config = dict(
    model='encoder-decoder audio transcriber',
    dataset='telephone keypad tones over noise or synthetic speech',
    train_examples=39062,
    time_shift_ms=100,
    n_mels=80,
    hop_length=160,
    input='log_mel',
    spec_augment=False,
    win_length=400,
    tokenizer='word',
    vocab_size=20,
    encoder_arch='quartznet',
    encoder_norm='batchnorm',
    encoder_activation='silu',
    encoder_depths=[2, 2, 4, 2],
    encoder_kernel_size=13,
    encoder_stem='single',
    encoder_widths=[192, 192, 192, 192],
    fusion='cross_attention',
    label_smoothing=0.05,
    decoder_width=192,
    decoder_layers=6,
    decoder_norm='layernorm',
    decoder_norm_position='pre',
    decoder_activation='squared_relu',
    decoder_mlp_ratio=3,
    decoder_head_dim=16,
    decoder_fused_qkv=True,
    decoder_bias='all',
    decoder_qk_norm=True,
    decoder_parallel_block=False,
    decoder_inner_norm=False,
    decoder_drop_path=0.05,
    decoder_positions='sincos',
    decoder_cross_attention_every=1,
    decoder_tie_embeddings=False,
    init='trunc_normal_002',
    residual_init='none',
    optimizer='muon',
    muon_scale='match_rms_adamw',
    learning_rate=0.007,
    momentum=0.85,
    nesterov=True,
    orthogonalizer='newton_schulz_5',
    adamw_lr_other_params=0.0024,
    max_grad_norm=3.0,
    adaptive_grad_clip=0.02,
    max_steps=7200,
    batch_size=64,
    epochs=11.8,
    lr_schedule='cosine',
    final_lr_fraction=0,
    warmup_steps=210,
    weight_decay=0.02,
    adamw_weight_decay_other_params=0.01,
)
Rows from block 5 of the audio encoder of a small encoder-decoder audio transcriber, named by matrix and row number. Rows with one number belong to one channel. Each number is 128 + 24 x the weight over its row's rms, rounded and kept within 0 to 255. All counts start at 0. Numbers have three digits each.
After each channel's rows are labels from the 100 clips, of 14976, where the channel reaches its highest value: "responds to" is what is common among them; "lies over" is the class under the peak. Only what is clearly more common there than usual is listed. The data: telephone keypad tones over noise or synthetic speech. In brackets: how many of the 100, against the usual share in percent.
# convs1: first pointwise conv (encoder.blocks.5.convs.1.weight, 192x192x1), inputs 64-127
# convs3: second pointwise conv (encoder.blocks.5.convs.3.weight, 192x192x1, transposed), outputs 64-127

convs1.16:120136117174127078133130104150111106101124076128135095133139127129169137139118120096187128087123097146138120139150145168091142088110181108159166107128140146120123129115145151132126065117088154
convs3.16:157100116100131121155072176147166110064147124086128082149140100131132146135163086125131137115142130113153141117147112138160088107149139118146122153114151124118099091133093123119169140091141154
responds to: key "2" (79 vs 26.6); last key: 2 (49 vs 5.9); first key: 2 (42 vs 6.4); number of keys: 2 (36 vs 10.9)
lies over: key "2" (57 vs 1.7)

convs1.71:135113119148143106101084178130109116149127163130147162128133113087138168128177088138146130090149131143136109102122122146123130104148115135089135103122092148120086136121170114115136143137111111
convs3.71:114114112149111118118136101132140152125138146124144100134146140164118104138157159131101129111104156166115168125104142142102150168103129134131176147140127073120149115112160079133107135145136103
responds to: key "C" (85 vs 26.4); first key: C (35 vs 6.7)
lies over: key "C" (49 vs 1.7)

convs1.28:127117088132139083076161151131085164119157151161155130143124114107108162136158146129107114107132146063107153170155102132117131126142156133153120141146171110173127122137130140145115100107090094
convs3.28:154096233064157114135139104158101124107142129123140124119103115144131125100115103141117135125161122176120114155132127148126159145128176141145097095128163155126134127120129089134138142123138126
responds to: key "C" (69 vs 26.4); last key: C (41 vs 6.3); number of keys: 7 (28 vs 11.6)
lies over: key "C" (44 vs 1.7)

convs1.110:086114146104108136133083133126121154136153124165119082136119172123153153113113108114187100117144104133130105151120144153132107148108135097106191211134124123135054165136116119130137129106154104
convs3.110:128125109135123129118155117113181153154106149144131116152154175175137133137138090093137127153115119157148119117144132119094119100133138153120155140125144137104136113134118153111099132106131136
responds to: key "9" (62 vs 26.9); key "D" (57 vs 26.1); number of keys: 6 (29 vs 10.9); clipping (25 vs 7.8)
lies over: key "0" (26 vs 1.7)

convs1.2:116132154137136114133100115105137119132140083125125143129125110128087145168142146145171133148124160117133151142122149137067140117101118159137160112106117144125181111077111133108148099106104099
convs3.2:134135139105104139104106122138113125122127147144156133117154101133162119183148122134109140105163105150097111174145133117121155119148108152123147154117108104038147127111120088093149131104134109
responds to: number of keys: 7 (31 vs 11.6)
lies over: key "2" (31 vs 1.7)

convs1.101:121089108165154098143111122117144128125149117137120152104084146137124139148106100099161125191194124149128144146125149132157129127138123161099094127121112149137170150141104111151115113120135107
convs3.101:116119161149119098105147115139130162125152126143120132122128091108128148153129107139113145210196158119134127099153098114118114074136113167152128135063115116158116119132132118122118113106124213
responds to: key "5" (78 vs 27); key "2" (55 vs 26.6); first key: 5 (49 vs 6.2)
lies over: key "5" (57 vs 1.7)

convs1.60:153150138143117112123156096079183141150122114154130098142162139118123091172173136137130125106111164109118088137095136140136165147147103132113167107150154092139071132176125140113137067080123112
convs3.60:099168145114139124129125143139139148124184141153117092105107104161135131115126114098122107166176120143128123131103148141108151131132109111141101153105131135114133154151147109127141147112112136
responds to: key "A" (57 vs 26.6); clipping (26 vs 7.8)
lies over: key "A" (43 vs 1.7)

convs1.191:174118113131112100120095123126114143146102149155115126119106134187190150135152142118141132116139138126117134173102132089099163143131175144066081143111173115139130153121116103140115142120110114
convs3.191:120150142122158100138146118120138148121070147130116151120141152118143129170109115137145078061123131105151143121156119084141153138091140125139124094153107153145109117118128165124184142123151108
responds to: key "A" (69 vs 26.6); number of keys: 8 (38 vs 11.5); number of keys: 9 (28 vs 11.1)
lies over: key "A" (30 vs 1.7)

convs1.42:129117135154124148105118135119141115146139137126105173153138155146129122110155163152126147161138159152147121122128111096089097133083117135119153118096129170078113105127046135084149091130109148
convs3.42:113125152163127134121065137121132116141117099096107142127129164109157110132140101111078124135137101136133095127110107093116141116139102131159094081132117093131112131102151135121149110105137128
responds to: number of keys: 6 (46 vs 10.9); number of keys: 7 (35 vs 11.6)
lies over: key "#" (30 vs 1.7)

convs1.90:100097155191145137100123109134124113087147158110142112116101145074062110102157089154171120105106118147127129141172132139103131126127116116134098080112113131095119151154068170153122095120142100
convs3.90:139103143112137155137170144098161088114160108140181105132171119081121119131137130125096070097095145150157174078126116106113104133118144151100143136102125157119100135123104117131122110131106160
responds to: key "C" (63 vs 26.4); number of keys: 7 (51 vs 11.6); number of keys: 6 (34 vs 10.9)
lies over: key "C" (34 vs 1.7)

convs1.152:108131142080119128117103134111123107117109102112135146151171150108125111098164162068121117137117121132139091172131140153128140132136148113141145126221124123123123146131113162177140172144130152
convs3.152:135126158142178129118134128139121105141132123097161132110155171136125150181156147112105114105119171111119166080152141166142156149133159135107165146139130135157135149162150157171157146135145154
responds to: key "*" (57 vs 26.6); number of keys: 8 (39 vs 11.5); number of keys: 7 (33 vs 11.6)
lies over: key "*" (27 vs 1.7)

convs1.107:111139139135114122152168145132123107141108101148119150132133148156137104123167152094128115122120007127129119179175135145146149141094128124104134120132104104139143128161117135140124186134158091
convs3.107:152131119072136094163166137151112138072154143126106115151140104117148127099141166131109142118111152101119152146131090115128106142122143083084154133147154132138146135106148112157082129105153160
responds to: reverberation (64 vs 25.2); key "*" (62 vs 26.6); number of keys: 8 (40 vs 11.5)
lies over: key "*" (28 vs 1.7)

convs1.99:152127142164144128170114133153116126096141103116113148083171131121077097094147156123120104129160097142128178133109149146088137138123129134161189176119157139135160109143119134096129135152117164
convs3.99:132181143149136125181110149109107122133091160074149101147126086112144171146138128142112142124135146099105130096103147097140135133142107174148123132114114124123151087115145145138134151135170095
responds to: key "D" (67 vs 26.1); key "8" (65 vs 27.1); reverberation (56 vs 25.2); number of keys: 8 (40 vs 11.5)
lies over: key "D" (28 vs 1.7)

convs1.9:121082139090113129139134118130136151098180142126152128123148128225097141129145164126146131110172165141153149131136128147166134124147153065178130154129143173107125140148150097160157093131121134
convs3.9:148148145112151128136110128117107133109128159115098096113085058050138109091129103151137149148144141136150181155142103140180125137147096168171161107123081096136134107100175120113120116156150126
responds to: key "9" (57 vs 26.9); clipping (32 vs 7.8)
lies over: key "D" (25 vs 1.7)

convs1.79:138114128164128110181102166125107155145123070143134115112138162150121115118110115123152126133161118134137141095135135089104135118149109137099136138096161114111070137128156103113131163151148090
convs3.79:144122103083124128133130130141092139144096152123113136118104119117159123128140089138117136140135152087105106097083108100189140160082122114118138082158119131132119149111140100085119146085151057
responds to: key "D" (62 vs 26.1); first key: D (40 vs 6.2); clipping (26 vs 7.8)
lies over: key "D" (41 vs 1.7)

convs1.115:123101127142158112145138163133163165115136122130102123161161119119110109103157110107103146143150076097141131140177163103121165132146132130140120177104108089099114147126111171120121150132129129
convs3.115:139134154091102169149143171134088152158065135131109095084111129149131139132088130127131080118137164097138127150139120115153132119148114149168153142125176125112112150109142129119105155103126127
responds to: key "*" (60 vs 26.6); key "#" (54 vs 26.5); number of keys: 8 (49 vs 11.5); number of keys: 9 (36 vs 11.1)
lies over: key "#" (35 vs 1.7)

convs1.64:111120142177149089102125167152084158081126165143113126170145160160114132149135155109124145155134141106151160141137109129108151154144131110161090120119166090163153138093147117098147105155156099
convs3.64:108123162116100119139132068145098104088102129103124114163113076114140100136134166120121141128149135172114117116114110083160151077108133102168145136123174167115093144138099160087122113130119152
responds to: number of keys: 7 (33 vs 11.6); clipping (25 vs 7.8)
lies over: key "2" (28 vs 1.7)

convs1.134:144141100134137151157099105108150118132141123140140120098119124118118128098138137100132131114137147141137117089100111107102158111126130174132118133167165135129094139108191128113112061144107148
convs3.134:141170155145136187150102137139079106129152171159131139101101144087130137144130120152143156128145102160087089140079139141149126110093131118095119141121147137128110143103113117095154093122140118
responds to: key "#" (56 vs 26.5); number of keys: 7 (35 vs 11.6); number of keys: 6 (30 vs 10.9)
lies over: key "#" (38 vs 1.7)

convs1.146:071178145150124127160104151139165126099147117137090112159127143080128145129120139116088107091146135118141091129132099122134121094159143176125064110101103126132100125152131129124119094143151107
convs3.146:134087164144114132139158175171117085165127115161155137127155146127082121100110126105143099178171129113118146136133096144142130145128152102164129114111117109101146133155133095141125144143130063
responds to: key "7" (72 vs 26.8); number of keys: 5 (41 vs 11.3); number of keys: 6 (32 vs 10.9)
lies over: key "7" (26 vs 1.7)

convs1.27:113131134174123118137065094144138129142085041145127092116105105135126166114145114143121135108115154120142129140112157129077146114167138178109135178127108115178138140180143137126115092119123105
convs3.27:139102116137131145128117146161113154144108148091107163136126107135114135148125100142115151126134162160114124083098119159135125168098158123128148083159145173116147128102080118132136116161151102
responds to: key "D" (94 vs 26.1); last key: D (48 vs 6.2); first key: D (26 vs 6.2)
lies over: key "D" (88 vs 1.7)

convs1.78:113123135088116138141123136125141107156101086111133111149162149102128136112131180074149128113093128147126099155155158144061110155127109087106146132099109151132138164145133128159116103142148137
convs3.78:128095102146172139145095103088125078117129126085136128100180128160132090159140132120147119081086135114097133122118126150106143151104131143132127091163105086145080116144111107098130126120107090
responds to: key "3" (54 vs 26.9); number of keys: 6 (38 vs 10.9); number of keys: 7 (33 vs 11.6)
lies over: key "3" (29 vs 1.7)

convs1.150:162134137181128123136120119114155178146124089154127125132120151171133141126107157152139126124106113113115140114097096117120130141122100113092106129088117151115091179125126111071126074128136099
convs3.150:128093121114058094117142108133107134127116142141100113087111143114111116124170145135101137119126121117080128135124127065131129148168151131112165102128143148117144118094139155118128153164146127
responds to: key "C" (58 vs 26.4); number of keys: 7 (40 vs 11.6); number of keys: 6 (36 vs 10.9)
lies over: key "D" (35 vs 1.7)

convs1.80:148109146105130154150134112100104136122127136090131128139113136119161147143085141141085134067207060119133124147106172125180127138114133135140142125189113119159123127162171114134102126139101156
convs3.80:116084144094177136148098127133092137129141095157173147126119135094156177102115115148095121100145126114163141141137153155106141145166189148171114118156144169134168114120097141130150086151110160
responds to: key "5" (84 vs 27); number of keys: 8 (37 vs 11.5); number of keys: 7 (35 vs 11.6)
lies over: key "5" (45 vs 1.7)

convs1.6:061141133125081121126109104126111165177102136148138121154170122145105087157114126143165127109106088127154175090108152129126137142136161113111174142159099111130160114106107158119125109099121080
convs3.6:116098097133120116132130183118161107127124151167105096141142110156136107134143106128109126122141124093119113123136134098149133169121124121147142096161157100087143151119118091129149140153141146
responds to: number of keys: 2 (35 vs 10.9); clipping (26 vs 7.8)
lies over: key "8" (33 vs 1.7); key "D" (25 vs 1.7)

convs1.94:162122120092135115156096123158068126093138137145131130112089090137132116157139167107206118111089160159121113119173114139125121155111068150112180116141146136148106103098155097155120143132132133
convs3.94:142139160138121126150152116147120115119125111135128148133116143110144120134126142132118115149140127164151160124160117138115148192120138107158081139095154151154137093118141126159167182130139134
responds to: key "6" (60 vs 26.3); number of keys: 9 (53 vs 11.1); number of keys: 8 (32 vs 11.5)
lies over: key "3" (31 vs 1.7)

convs1.62:141126130134127142085115146124139124148104156140142104120133184137137096155177138114100122144120102118133121114101138119152111121119132103105128089130122097164163119135047128175135168113116103
convs3.62:106136158134141113119097127120170112117144145139102133169127108105122128094130109134170210095116125175134149134142103137114114095100070114113108152110118135140143107115116128105148152162152064
responds to: key "A" (63 vs 26.6); key "3" (61 vs 26.9); number of keys: 9 (57 vs 11.1); number of keys: 8 (42 vs 11.5)
lies over: key "#" (25 vs 1.7)

convs1.8:116122095109150094055135154120109139134159138121127127126096091143133123138106163119070102144091092128162157151117153123146129121164182151134113125166123105160114137141117170099115151104139123
convs3.8:101145129155129117089115121153138059080165142158171116111137084145129095121144131076127106126085159089142130099148123110123102092122106123131146134109138102144135149159153140130135152134121137
responds to: key "C" (63 vs 26.4); number of keys: 3 (28 vs 11)
lies over: key "C" (58 vs 1.7)